config = dict(
    qk_norm=False,
    num_experts=32,
    shared_expert=False,
    max_grad_norm=1.0,
    lr_schedule='cosine',
)
Rows from block 5 of a small class-conditioned image diffusion model, named by matrix and row number. Rows with one number within an expert belong to one neuron, the router's apart. Each number is 50 + 10 x the weight over its row's rms, rounded and kept within 0 to 99. All counts start at 0.
After each expert's rows are labels from the 100 images, of 14976 (inputs lightly noised), where the router gives the expert most weight on average: "patch colour" is the nearest of a few named colours to the mean colour under the peak. Only what is clearly more common there than usual is listed. The data: numbers of one to four digits printed on busy colour backdrops. In brackets: how many of the 100, against the usual share in percent.
# router: slot weights (model.blocks.5.mlp.router.weight, 64x192), inputs 0-63
# up: expert up (model.blocks.5.mlp.up, 32x96x192), inputs 0-63
# down: expert down (model.blocks.5.mlp.down, 32x192x96, transposed), outputs 0-63

# expert 6
router.12:46 49 38 47 52 38 25 34 38 51 55 37 44 58 35 78 75 48 50 58 64 64 50 45 58 58 45 43 62 38 46 54 54 34 42 42 50 55 62 45 47 37 46 46 34 34 43 43 62 55 46 46 56 42 49 63 48 37 40 37 49 45 53 64
router.13:49 54 68 27 40 40 47 45 55 72 46 58 50 65 63 68 40 52 53 46 50 49 27 58 49 58 60 61 46 45 33 60 42 60 20 42 45 44 36 38 59 57 47 61 40 57 51 64 51 46 49 47 47 39 43 54 42 57 56 43 46 46 48 47
up.0:41 31 43 72 55 38 53 42 47 45 57 41 45 47 34 61 52 52 38 48 50 49 55 43 45 48 29 40 47 60 64 32 47 28 56 58 51 58 45 54 44 47 54 42 38 51 56 44 55 55 43 38 35 60 49 33 65 51 69 64 54 47 60 67
down.0:44 29 40 50 56 49 53 44 35 46 56 57 51 53 44 13 65 58 64 46 42 48 41 45 48 57 30 58 64 43 49 54 65 61 55 50 49 55 52 44 52 45 58 26 54 42 55 54 48 57 53 57 51 54 44 71 56 29 43 68 46 41 51 46
up.1:47 60 65 57 57 42 43 55 55 31 47 40 55 53 46 40 34 59 52 41 53 34 52 42 46 55 59 50 40 34 55 44 50 40 61 67 51 48 47 23 41 51 26 56 42 48 44 60 52 50 46 74 52 46 58 48 54 51 49 52 46 41 30 26
down.1:40 49 42 57 50 43 46 50 57 61 56 56 67 46 72 62 25 52 49 56 38 51 46 46 51 62 72 42 49 46 48 50 46 43 58 48 43 56 53 45 62 32 53 51 40 49 48 49 47 47 48 37 46 63 66 53 46 50 62 66 47 63 34 56
patch colour: grey (57 vs 24.8)

# expert 7
router.14:53 57 54 30 55 69 44 47 53 45 69 68 49 41 62 53 72 52 42 44 61 47 47 45 44 46 61 46 52 53 55 33 57 69 67 49 51 58 32 64 45 45 42 59 45 54 48 38 57 47 61 57 42 71 48 12 56 38 49 30 50 50 38 45
router.15:55 61 52 52 61 45 54 66 57 39 55 69 54 51 49 26 50 50 57 51 52 37 49 39 52 47 49 50 43 47 74 51 35 34 40 48 49 63 34 61 51 48 52 57 43 66 48 44 42 44 43 52 43 53 47 45 58 67 59 43 17 63 31 43
up.0:59 48 64 52 23 59 54 46 47 37 36 51 50 56 49 43 39 27 43 48 53 78 65 36 51 59 46 44 65 54 50 63 45 48 48 69 43 57 60 33 40 50 77 48 49 47 32 42 58 39 51 51 58 41 46 40 32 61 65 71 63 50 52 47
down.0:53 62 53 52 46 44 58 17 52 64 56 55 47 64 46 47 45 45 35 63 47 47 40 50 64 36 48 39 52 59 67 42 37 45 71 43 76 48 40 47 38 48 50 34 55 67 44 36 40 37 64 45 56 34 48 60 43 45 68 45 50 41 63 32
up.1:57 58 39 77 46 44 48 40 55 39 47 56 50 58 38 51 51 49 56 52 57 51 65 59 44 50 41 38 55 51 45 37 39 51 38 53 46 39 49 49 48 56 60 52 33 48 63 68 42 59 44 50 42 50 60 69 61 58 65 55 60 48 52 56
down.1:58 50 51 18 39 34 53 39 56 58 37 48 49 27 48 45 59 58 51 55 63 52 41 73 55 66 48 65 62 58 48 27 43 40 50 59 62 57 37 56 51 52 41 60 41 59 66 53 59 74 48 47 44 61 47 43 58 41 57 44 51 60 39 32
patch colour: grey (50 vs 24.8)

# expert 25
router.50:51 43 59 55 41 48 57 48 44 67 55 45 52 53 47 64 56 45 42 54 61 39 52 47 53 60 49 36 60 30 55 42 53 56 29 48 59 49 46 49 61 57 62 59 57 56 59 45 56 52 53 56 49 70 52 55 40 48 54 53 31 62 19 39
router.51:45 39 32 53 43 32 48 51 61 80 51 44 55 53 58 25 63 52 47 45 50 57 43 40 75 67 50 48 43 55 66 50 51 54 39 55 64 53 34 39 53 38 42 42 56 50 55 43 60 60 63 59 64 41 56 47 44 57 51 42 44 43 34 53
up.0:53 61 52 47 50 45 43 60 43 69 41 49 32 62 49 39 31 54 47 44 51 52 64 42 63 45 55 48 37 59 59 33 36 63 32 51 51 42 42 49 60 57 36 48 46 51 59 44 48 46 53 49 55 76 57 42 67 58 40 29 56 32 48 44
down.0:44 37 55 51 45 50 41 44 47 19 68 55 56 51 56 59 43 50 55 48 54 71 55 55 64 56 47 55 58 33 27 49 42 45 66 18 44 47 54 44 53 49 48 55 37 50 49 49 54 39 40 37 45 57 52 52 46 63 46 56 25 50 61 54
up.1:52 61 51 40 48 50 43 46 50 50 45 45 60 64 41 47 32 33 47 29 57 66 45 50 43 58 73 54 37 56 42 51 33 63 38 54 55 39 43 56 41 66 35 45 34 45 67 67 29 47 62 48 42 47 50 67 43 58 58 59 60 41 56 45
down.1:42 50 62 70 45 64 47 56 72 56 48 40 45 39 53 72 36 57 36 47 52 49 55 59 59 42 66 53 42 43 44 58 29 51 40 31 57 42 46 57 53 68 63 60 45 51 55 58 44 46 69 48 47 60 55 47 63 46 45 65 27 58 54 57
patch colour: pink (53 vs 18.7)

# expert 19
router.38:52 49 44 70 53 48 49 57 42 36 63 56 50 31 64 23 52 64 60 56 48 50 58 58 46 49 40 45 66 60 41 47 50 65 36 37 55 42 55 58 51 53 46 43 47 53 39 43 63 56 32 49 43 75 70 58 55 51 50 65 60 41 41 63
router.39:39 53 59 54 32 69 69 56 51 20 40 37 47 34 41 39 42 47 44 43 46 67 42 52 54 58 42 67 40 59 39 54 53 30 46 51 44 51 46 42 54 33 54 37 46 46 34 53 55 38 41 54 65 42 43 48 56 46 45 53 71 50 83 54
up.0:55 42 32 54 51 49 49 58 57 52 60 44 55 41 45 54 48 43 38 57 56 29 67 31 46 58 15 42 62 51 46 57 49 62 43 40 54 61 57 58 52 56 44 43 62 57 50 44 49 28 48 61 53 51 48 56 50 42 39 47 41 42 65 52
down.0:52 53 66 65 38 52 51 50 63 45 61 60 52 54 45 54 53 42 54 38 47 61 49 51 51 53 40 49 57 58 51 40 60 34 59 61 55 58 45 48 33 34 47 47 59 62 29 55 54 41 59 38 54 57 62 36 50 43 46 49 61 35 60 48
up.1:66 43 54 59 31 52 51 34 37 42 42 66 65 40 48 42 36 41 49 61 46 59 54 56 38 54 62 61 47 55 37 58 45 33 50 44 60 68 41 50 63 44 49 59 49 67 45 56 43 52 67 39 36 40 62 33 40 53 57 40 69 39 41 52
down.1:48 48 52 53 47 49 45 53 41 53 66 28 73 49 62 52 37 75 45 61 53 51 34 46 50 52 37 26 63 34 46 42 54 48 50 73 68 45 70 65 37 55 46 43 44 40 49 46 40 46 33 51 49 50 52 40 78 39 40 46 50 55 39 62
patch colour: brown (68 vs 24.8)

# expert 10
router.20:36 68 59 45 41 65 62 46 47 16 52 42 44 58 25 75 44 53 46 59 62 51 68 58 42 30 56 42 59 37 46 65 51 44 47 45 58 47 74 55 58 59 58 56 47 54 46 50 52 50 32 45 46 64 46 58 36 51 59 61 41 62 34 57
router.21:44 65 39 49 51 51 48 50 54 23 46 48 38 52 27 46 33 74 54 54 49 54 65 51 36 28 52 55 48 58 47 56 42 51 54 58 44 39 57 54 57 39 48 49 51 48 54 56 42 49 39 41 53 38 49 48 49 57 61 56 54 46 75 51
up.0:66 47 52 52 39 35 55 54 46 59 37 52 53 47 38 50 69 33 56 51 46 57 39 52 63 58 27 58 38 20 37 50 51 58 48 79 54 58 48 54 58 56 55 45 59 61 38 44 60 47 53 44 48 37 39 41 54 48 42 50 48 57 53 34
down.0:42 55 41 42 41 46 60 51 56 43 46 75 55 40 21 54 48 28 47 30 62 48 65 51 36 43 49 57 67 63 76 58 41 56 38 28 50 54 53 55 46 51 32 44 45 42 44 48 57 38 51 51 57 38 60 61 42 39 43 36 60 54 47 58
up.1:52 27 64 49 33 45 61 42 59 62 55 53 48 59 45 44 54 47 44 61 52 61 45 49 57 60 31 51 44 45 55 62 44 58 35 28 55 55 61 46 38 54 44 56 53 60 44 41 54 54 55 56 58 51 55 37 39 74 51 47 59 36 50 63
down.1:38 34 46 51 29 46 71 45 59 44 50 49 53 59 24 45 53 32 49 40 51 42 61 44 40 36 55 38 75 54 41 39 46 42 72 43 49 41 48 60 58 33 73 39 48 47 34 55 59 66 59 49 54 66 52 47 46 34 35 69 49 48 68 62
patch colour: green (60 vs 2.3)

# expert 17
router.34:52 51 47 37 56 46 54 42 46 78 41 53 40 55 45 60 20 64 53 51 42 39 36 51 38 35 55 55 51 48 38 48 35 65 26 60 49 53 74 52 51 47 51 60 52 46 52 43 47 51 53 39 47 35 47 51 52 46 44 50 70 34 61 49
router.35:49 53 14 28 49 45 39 58 49 46 48 59 53 58 30 23 33 46 62 42 54 64 52 64 47 50 60 54 51 47 54 50 37 73 35 55 45 56 54 43 38 60 61 69 56 49 53 57 37 64 51 37 50 24 53 46 44 60 52 51 69 42 48 42
up.0:35 59 36 49 55 67 51 57 39 43 49 46 72 45 60 78 62 38 49 41 51 70 53 64 49 50 50 52 51 55 53 54 46 42 55 60 60 58 50 55 54 50 43 51 53 52 53 44 81 59 67 47 41 59 41 44 32 54 57 59 68 53 54 67
down.0:36 51 76 56 55 40 65 59 42 56 53 54 53 44 37 09 61 37 49 61 55 52 58 47 54 41 46 65 45 44 43 38 53 43 67 51 42 36 59 38 62 53 47 48 45 54 65 59 22 37 56 53 52 55 53 46 36 45 53 53 56 76 42 37
up.1:48 49 70 52 36 57 58 31 49 44 34 60 53 48 61 65 40 56 46 39 50 48 42 67 73 54 47 66 49 48 52 57 53 35 51 49 56 42 35 44 46 64 54 49 49 57 48 61 63 63 65 56 54 40 62 45 39 31 54 52 47 60 26 59
down.1:56 27 48 51 46 53 41 45 59 46 27 44 54 36 58 52 58 48 54 70 59 48 68 62 51 52 53 51 45 48 46 75 41 42 48 46 47 41 56 47 48 43 34 53 32 52 53 72 52 30 42 68 68 57 52 48 33 48 42 47 52 56 30 41
patch colour: green (25 vs 2.3)

# expert 22
router.44:58 57 58 30 60 40 55 45 58 48 62 52 30 46 45 45 38 52 51 38 57 64 72 30 48 57 38 58 46 55 66 49 46 48 48 31 52 37 42 51 43 32 42 51 48 69 55 55 42 61 57 58 55 50 63 43 48 52 51 51 51 57 40 50
router.45:53 50 50 72 58 35 73 43 61 49 39 45 37 40 36 47 32 50 54 50 49 51 50 38 57 53 44 68 45 44 57 39 51 41 34 44 61 32 46 53 42 43 63 43 59 55 59 65 40 56 40 53 54 28 56 72 45 40 55 47 23 67 48 53
up.0:70 38 51 48 33 54 60 55 44 40 56 51 56 62 35 42 36 41 54 65 48 45 65 43 60 46 44 53 55 60 40 65 52 55 43 46 38 66 54 54 58 65 47 45 44 41 61 42 49 51 45 35 56 37 54 35 46 50 58 54 56 52 53 41
down.0:54 66 46 59 51 68 31 45 54 43 37 61 37 56 48 56 59 52 39 42 50 20 52 47 59 56 52 44 35 38 51 45 60 60 37 57 65 52 50 52 58 60 59 51 47 42 55 54 46 52 50 47 49 38 39 48 60 47 54 29 55 53 56 52
up.1:65 48 49 53 54 41 36 57 50 33 45 37 47 37 70 67 51 67 52 25 40 70 42 48 50 63 51 49 44 46 52 36 61 59 49 51 67 54 47 41 47 45 51 49 68 46 68 45 48 65 54 41 39 37 66 55 59 55 38 49 43 45 55 45
down.1:44 50 68 40 29 48 72 44 52 64 41 56 53 70 51 42 47 51 54 83 34 48 40 28 45 39 49 55 54 47 47 38 40 36 63 55 38 53 51 45 47 60 58 54 55 48 62 48 44 56 40 50 37 44 50 44 42 52 57 56 53 71 58 57
patch colour: grey (80 vs 24.8)

# expert 24
router.48:44 53 28 57 42 43 54 52 30 25 52 57 47 46 37 35 50 57 55 59 48 73 51 50 66 43 49 57 48 62 53 57 65 50 30 44 64 62 37 49 56 41 55 56 60 54 41 43 66 55 32 38 48 44 52 68 37 60 60 67 42 50 48 56
router.49:48 61 22 55 59 44 40 53 47 26 49 50 40 61 34 29 56 58 55 64 54 47 59 57 61 28 42 52 63 44 62 60 44 48 55 35 70 54 58 63 63 48 62 55 58 63 54 45 54 61 34 53 46 31 51 57 53 56 50 65 62 53 32 54
up.0:66 71 49 67 58 49 44 38 42 61 54 40 52 45 49 60 55 37 45 49 54 50 53 33 42 53 56 49 56 45 34 42 33 54 64 50 33 41 49 55 34 64 22 52 42 40 51 52 55 38 54 45 28 54 56 67 59 38 48 70 60 48 44 51
down.0:45 63 57 51 40 60 63 55 59 60 39 50 66 36 62 67 60 67 62 38 52 48 53 56 47 48 54 51 58 55 55 55 62 38 42 54 66 52 51 70 34 41 41 63 38 45 38 38 58 50 57 54 58 36 54 44 43 50 54 57 66 38 30 36
up.1:77 36 65 46 47 50 40 50 43 64 61 50 54 57 70 54 49 48 58 67 45 38 41 41 45 59 45 57 59 50 58 45 67 71 35 48 60 58 43 50 52 65 62 48 83 40 59 50 53 44 44 59 56 64 65 53 49 53 56 57 44 43 46 43
down.1:57 44 58 39 62 46 53 47 35 51 53 63 63 42 43 50 58 46 52 40 61 56 44 31 54 39 51 34 45 42 41 35 50 47 45 47 55 54 47 48 49 42 60 62 60 38 33 47 37 46 59 39 52 52 59 54 56 53 41 52 39 56 54 63
patch colour: black (59 vs 15.7)

# expert 21
router.42:46 51 68 63 39 43 34 53 44 73 65 45 41 46 64 75 42 47 51 59 45 32 53 57 50 72 59 47 53 49 54 48 58 55 45 45 64 57 37 31 47 43 47 61 53 41 48 40 57 52 55 58 45 66 52 64 51 56 39 55 31 39 80 42
router.43:47 38 48 27 37 55 51 51 65 78 42 55 57 66 59 54 39 53 55 47 55 44 41 54 48 50 67 33 41 59 48 51 43 67 41 56 41 53 61 53 61 49 53 57 50 45 56 57 40 63 60 50 50 44 46 32 58 47 40 36 56 42 32 43
up.0:53 58 66 49 59 27 45 47 51 46 45 30 38 53 34 52 50 45 40 29 58 57 30 60 53 44 62 59 34 61 52 36 67 61 51 40 43 39 41 47 49 57 41 58 44 58 33 54 46 50 54 41 41 32 49 54 64 48 55 43 62 25 51 44
down.0:49 53 38 62 48 61 44 50 35 62 51 78 65 35 42 46 29 52 65 45 32 47 69 45 68 39 56 53 51 61 64 48 58 66 51 59 47 36 62 53 61 63 57 41 52 45 52 48 54 53 36 58 52 31 36 58 52 49 54 45 53 51 38 57
up.1:62 46 37 64 36 51 57 48 37 43 68 47 50 47 42 36 45 42 53 55 37 50 52 44 53 54 33 67 60 41 50 60 58 39 44 37 54 56 51 40 50 54 49 36 50 52 63 43 53 34 32 34 50 33 70 51 46 33 70 49 51 58 47 67
down.1:56 54 54 43 47 49 60 43 50 50 52 63 45 54 55 65 42 45 33 57 28 60 43 36 42 49 36 39 58 59 55 49 34 49 58 43 47 43 49 29 53 45 43 58 36 29 84 39 65 46 58 67 35 42 44 41 39 48 60 52 48 50 47 34
patch colour: orange (28 vs 0.3)

# expert 29
router.58:45 42 45 45 59 56 52 49 40 54 52 53 40 41 46 77 72 52 54 49 44 51 49 55 50 53 46 52 60 51 50 57 58 44 45 47 58 53 39 70 59 52 53 61 38 44 49 52 66 53 39 43 62 82 52 47 53 46 50 40 21 57 46 44
router.59:41 52 53 55 54 49 65 58 41 36 39 52 43 35 60 70 59 43 48 59 59 48 44 55 60 51 46 48 53 33 54 65 71 31 46 48 52 48 49 57 58 50 58 43 44 59 48 57 60 59 40 46 55 66 47 50 35 57 41 40 30 65 30 44
up.0:49 49 53 62 51 40 54 54 61 52 56 50 54 36 18 46 42 36 47 54 49 59 54 55 57 51 48 69 45 44 46 69 50 40 40 57 63 53 50 40 49 55 57 44 61 46 38 46 39 48 44 41 49 02 45 55 40 64 42 43 50 34 60 51
down.0:48 47 44 35 53 46 69 54 56 27 54 61 41 40 79 70 59 51 46 34 49 36 57 43 59 52 50 48 41 49 56 59 63 57 56 61 54 38 65 56 39 54 61 52 61 58 42 49 42 48 53 56 44 31 55 47 48 37 62 66 37 52 55 51
up.1:39 48 25 42 51 56 51 60 67 53 56 50 47 47 38 48 57 45 54 45 52 68 59 47 48 54 50 52 41 58 70 58 39 47 59 51 59 53 57 60 56 42 43 47 53 69 53 42 44 51 57 42 44 27 55 42 59 50 54 51 44 56 62 42
down.1:44 60 45 43 47 55 41 67 50 43 48 50 49 48 45 53 55 56 58 53 47 42 50 51 29 40 60 57 71 50 40 66 33 45 46 53 56 46 44 60 51 29 51 68 54 50 43 63 61 33 43 58 52 35 64 64 35 51 58 36 40 64 57 52
patch colour: black (70 vs 15.7)

# expert 4
router.8:42 57 41 50 53 42 39 49 64 38 43 48 49 55 38 15 48 63 47 55 44 45 50 48 43 41 47 53 39 56 47 52 52 44 64 48 50 51 56 38 55 53 43 59 51 57 47 47 39 46 70 57 54 24 55 43 61 48 37 34 64 35 69 48
router.9:48 37 53 39 42 34 50 48 56 57 58 40 45 72 40 22 60 50 43 54 58 57 48 46 52 46 62 42 44 56 43 37 48 66 60 46 50 49 68 52 49 38 44 50 71 59 53 43 38 59 61 41 43 27 52 51 63 52 33 35 74 36 36 60
up.0:63 81 41 36 63 53 37 43 52 52 56 38 42 24 63 72 44 54 50 35 34 43 42 44 47 43 47 67 50 57 48 49 45 49 55 49 48 52 50 65 36 51 42 55 59 46 32 55 51 38 53 55 30 64 39 46 54 44 41 69 49 52 61 54
down.0:57 65 28 52 48 39 66 46 39 39 53 59 35 57 51 22 45 44 47 27 46 58 48 47 52 59 60 37 35 48 53 46 44 55 44 60 55 48 52 42 53 50 57 41 51 64 53 43 30 49 50 52 61 56 38 57 52 58 35 27 49 44 59 49
up.1:53 45 75 37 44 52 53 42 61 61 60 47 54 52 42 50 65 70 53 37 53 41 66 43 41 40 48 31 50 64 53 39 69 52 51 68 65 49 46 43 46 45 31 62 46 48 57 38 46 49 50 47 45 53 62 28 64 52 50 53 57 46 34 37
down.1:51 63 37 67 55 37 65 57 59 35 56 45 50 37 36 55 69 59 44 48 59 42 52 56 61 58 46 52 45 45 65 45 55 39 53 50 52 39 50 50 59 43 45 59 58 52 54 41 59 47 33 49 59 54 72 65 29 60 47 42 48 25 42 47
patch colour: white (88 vs 10.8)

# expert 13
router.26:48 47 47 52 53 46 79 52 64 43 50 65 52 46 47 44 54 41 45 48 55 58 47 35 49 59 52 54 47 52 55 65 29 39 39 64 32 40 41 44 48 39 55 60 38 42 39 63 48 57 68 47 51 51 52 43 55 60 45 45 38 58 46 34
router.27:44 40 46 47 55 56 59 47 58 60 53 57 59 37 50 58 58 54 57 55 43 60 61 50 50 51 45 52 43 45 66 58 43 57 61 68 58 41 45 45 46 33 48 64 45 32 53 56 41 60 58 42 56 47 55 37 50 52 41 42 58 47 54 50
up.0:66 50 64 61 51 54 41 51 52 47 57 51 44 62 48 56 60 55 58 47 57 41 41 40 39 43 54 77 59 55 38 46 37 37 43 45 47 34 45 65 43 37 45 55 54 43 76 61 41 47 52 40 38 39 50 63 55 50 59 53 33 59 41 57
down.0:54 46 40 46 35 39 64 53 59 51 51 58 50 37 67 39 57 62 58 57 45 60 45 33 54 61 39 22 50 43 25 60 50 58 45 60 54 47 67 63 45 59 41 48 67 52 79 55 42 51 43 58 54 39 46 34 61 51 54 44 32 34 38 39
up.1:59 35 42 51 34 65 54 34 39 50 69 48 55 46 47 57 47 51 63 40 59 47 46 48 49 49 57 50 55 55 53 57 48 50 39 38 37 53 54 41 49 66 52 40 60 31 38 55 58 49 50 59 67 51 42 58 44 58 35 32 54 54 45 68
down.1:53 62 64 49 48 49 54 42 63 52 60 42 59 65 49 47 46 62 52 49 52 44 58 38 36 47 60 62 52 39 41 47 56 54 55 63 39 63 48 44 60 45 48 43 36 41 44 53 48 43 70 41 53 57 42 55 40 60 52 69 50 34 31 57
patch colour: grey (65 vs 24.8)

# expert 26
router.52:40 46 49 34 58 54 34 31 35 59 62 52 50 45 50 69 59 47 54 59 53 67 30 62 53 46 54 42 54 52 43 50 41 62 14 44 60 65 37 46 54 53 47 46 43 55 57 55 52 55 50 51 49 64 52 45 52 72 46 61 48 42 54 44
router.53:50 60 42 46 43 58 51 52 34 28 51 54 49 65 45 32 43 50 43 58 58 60 38 48 51 48 49 56 49 48 57 49 32 62 30 47 50 60 55 40 62 41 66 46 44 49 42 70 50 57 42 57 39 52 51 52 43 65 66 62 53 48 38 47
up.0:64 48 41 66 62 43 37 47 70 57 63 39 59 55 51 60 50 55 39 43 59 61 40 41 49 48 43 56 37 51 50 46 64 42 48 57 38 41 51 58 40 54 55 34 42 52 59 40 31 49 39 39 41 43 56 41 58 52 45 60 48 14 50 40
down.0:67 52 65 35 42 51 57 53 59 25 36 46 64 33 45 44 42 59 56 48 38 48 68 48 62 46 60 41 57 56 48 56 43 32 58 53 56 50 36 72 47 40 49 53 58 48 55 46 44 40 46 48 64 40 46 63 63 51 57 36 64 77 31 50
up.1:74 43 47 50 33 42 46 60 54 65 49 52 58 54 53 39 61 45 66 57 44 47 70 41 60 51 37 64 61 42 53 55 54 45 44 46 62 61 57 35 54 48 43 40 62 28 43 44 47 42 75 44 51 60 45 54 46 43 51 52 35 59 48 73
down.1:48 64 43 43 49 53 63 50 59 44 53 69 46 51 60 77 61 25 50 59 31 41 58 46 48 70 37 43 42 45 62 55 46 57 35 41 51 46 45 55 45 51 61 44 39 35 39 51 59 55 43 60 51 46 64 43 68 28 48 46 40 51 36 48
patch colour: brown (55 vs 24.8); black (38 vs 15.7)

# expert 31
router.62:41 60 49 52 32 48 56 62 63 30 43 49 54 39 55 41 51 44 54 40 26 48 56 32 67 56 53 48 44 43 62 60 39 43 46 58 60 49 49 39 45 57 56 51 57 41 66 61 55 45 36 38 54 54 41 49 57 45 57 54 52 55 76 53
router.63:39 56 46 44 60 52 49 55 42 61 56 50 38 32 57 43 79 54 58 60 42 40 55 57 57 46 39 51 51 42 69 41 50 41 54 58 59 44 44 44 58 53 42 53 51 63 45 50 64 58 46 41 46 71 50 36 51 44 56 37 38 68 59 50
up.0:68 40 46 63 54 65 44 33 47 36 49 62 41 31 65 53 60 63 59 49 41 44 69 39 56 63 44 54 41 47 46 58 52 46 50 53 53 41 40 48 51 63 51 35 44 44 64 52 54 63 39 43 46 61 52 45 61 50 46 59 70 49 58 45
down.0:55 42 60 44 40 35 70 47 59 57 43 42 47 69 41 35 51 58 50 43 52 54 31 47 56 46 44 46 48 58 44 72 40 46 51 40 41 54 67 65 54 43 49 48 31 57 60 42 39 41 49 44 50 55 64 64 51 61 43 56 53 57 49 55
up.1:63 50 52 48 32 63 41 44 61 57 37 54 52 54 60 55 46 57 27 51 42 45 63 46 42 76 39 64 61 45 44 66 40 59 48 53 56 43 67 54 54 57 48 49 66 24 49 49 46 51 57 48 43 55 53 43 32 46 45 40 57 57 37 64
down.1:57 51 44 57 58 55 55 68 42 61 57 52 41 48 46 56 65 45 42 55 60 64 56 45 47 47 38 37 40 67 66 52 38 46 51 43 58 63 50 73 27 45 55 49 46 50 71 66 41 65 37 57 49 57 47 62 47 41 40 44 53 48 39 27
patch colour: brown (80 vs 24.8)

# expert 27
router.54:50 40 60 39 64 26 50 42 55 54 43 52 50 48 35 40 59 68 35 40 43 63 66 43 46 36 47 42 38 47 62 46 41 60 61 62 48 48 40 57 51 48 34 67 46 47 55 44 37 48 74 53 49 33 47 35 67 57 40 35 39 50 63 41
router.55:46 41 50 55 49 50 81 36 47 41 61 58 58 48 33 51 36 51 51 48 44 71 42 58 63 65 53 47 50 61 40 48 45 50 18 37 48 52 53 37 46 43 57 41 50 52 52 45 54 47 43 50 43 53 55 58 58 55 61 43 55 58 40 47
up.0:46 45 54 25 50 68 47 42 31 55 58 47 73 69 44 47 42 48 57 53 48 51 62 54 44 58 54 45 58 61 42 73 42 47 45 55 57 63 41 66 45 50 55 50 60 47 52 47 64 50 44 41 48 60 45 49 36 57 34 60 39 59 42 47
down.0:60 45 56 56 58 73 65 52 43 51 53 36 47 51 51 61 59 54 51 46 47 68 51 57 53 52 58 50 42 38 56 69 66 53 53 46 41 47 54 38 60 61 56 56 51 48 48 67 40 64 49 53 58 47 54 32 54 59 46 42 44 48 53 65
up.1:49 53 52 51 32 60 47 62 50 52 64 53 47 41 48 49 45 51 58 63 47 55 38 48 69 53 39 52 51 27 49 64 40 55 44 53 42 34 69 51 48 74 64 41 61 50 52 37 68 40 60 44 60 41 50 41 57 36 72 57 63 47 52 34
down.1:78 50 59 63 50 35 47 56 39 49 44 39 51 77 54 45 56 49 55 31 46 59 62 58 35 50 55 39 42 48 56 47 45 39 52 37 44 63 40 57 46 44 51 44 53 61 50 24 27 55 56 36 56 62 78 59 57 49 62 47 63 51 52 53
patch colour: grey (75 vs 24.8)

# expert 15
router.30:57 42 59 46 49 37 46 34 57 59 49 55 44 59 56 45 47 38 48 54 48 53 41 72 52 66 53 39 45 60 43 57 36 40 42 54 34 60 62 75 39 55 72 51 50 34 46 66 42 45 53 35 53 44 55 57 47 61 36 62 64 55 48 47
router.31:62 58 75 33 49 68 54 47 49 57 60 44 46 62 47 41 37 48 55 60 58 73 38 60 53 73 54 51 53 62 54 66 42 48 38 50 44 60 44 66 26 61 55 54 48 23 32 59 47 30 59 31 42 47 46 57 49 56 30 58 50 58 42 51
up.0:24 53 63 57 28 69 56 49 45 65 46 38 59 49 51 55 49 49 39 58 46 41 48 65 41 55 56 48 67 48 42 61 66 59 40 58 64 39 48 51 57 45 52 38 59 57 38 55 59 48 46 64 49 48 32 55 43 49 44 53 45 59 77 46
down.0:54 49 41 47 50 64 33 59 52 43 47 50 56 36 34 55 39 64 47 63 50 54 46 54 63 55 48 57 69 39 32 27 54 51 46 50 38 53 41 39 37 54 51 55 46 48 50 43 54 55 59 37 38 55 51 52 42 57 46 34 54 40 38 38
up.1:55 46 58 53 48 64 50 46 43 53 49 54 54 50 51 54 37 39 57 46 32 75 58 38 42 47 55 61 35 49 39 49 29 41 53 62 53 51 48 58 49 56 48 46 53 42 71 56 55 42 51 41 54 46 37 55 49 51 45 50 60 51 60 64
down.1:52 46 64 51 47 46 54 58 58 47 57 49 51 58 61 36 34 57 51 61 36 60 58 61 53 52 35 48 50 47 71 53 56 47 40 40 40 62 47 63 56 25 59 55 56 62 55 57 54 56 49 57 48 33 59 46 43 52 49 67 45 70 62 59
patch colour: brown (64 vs 24.8)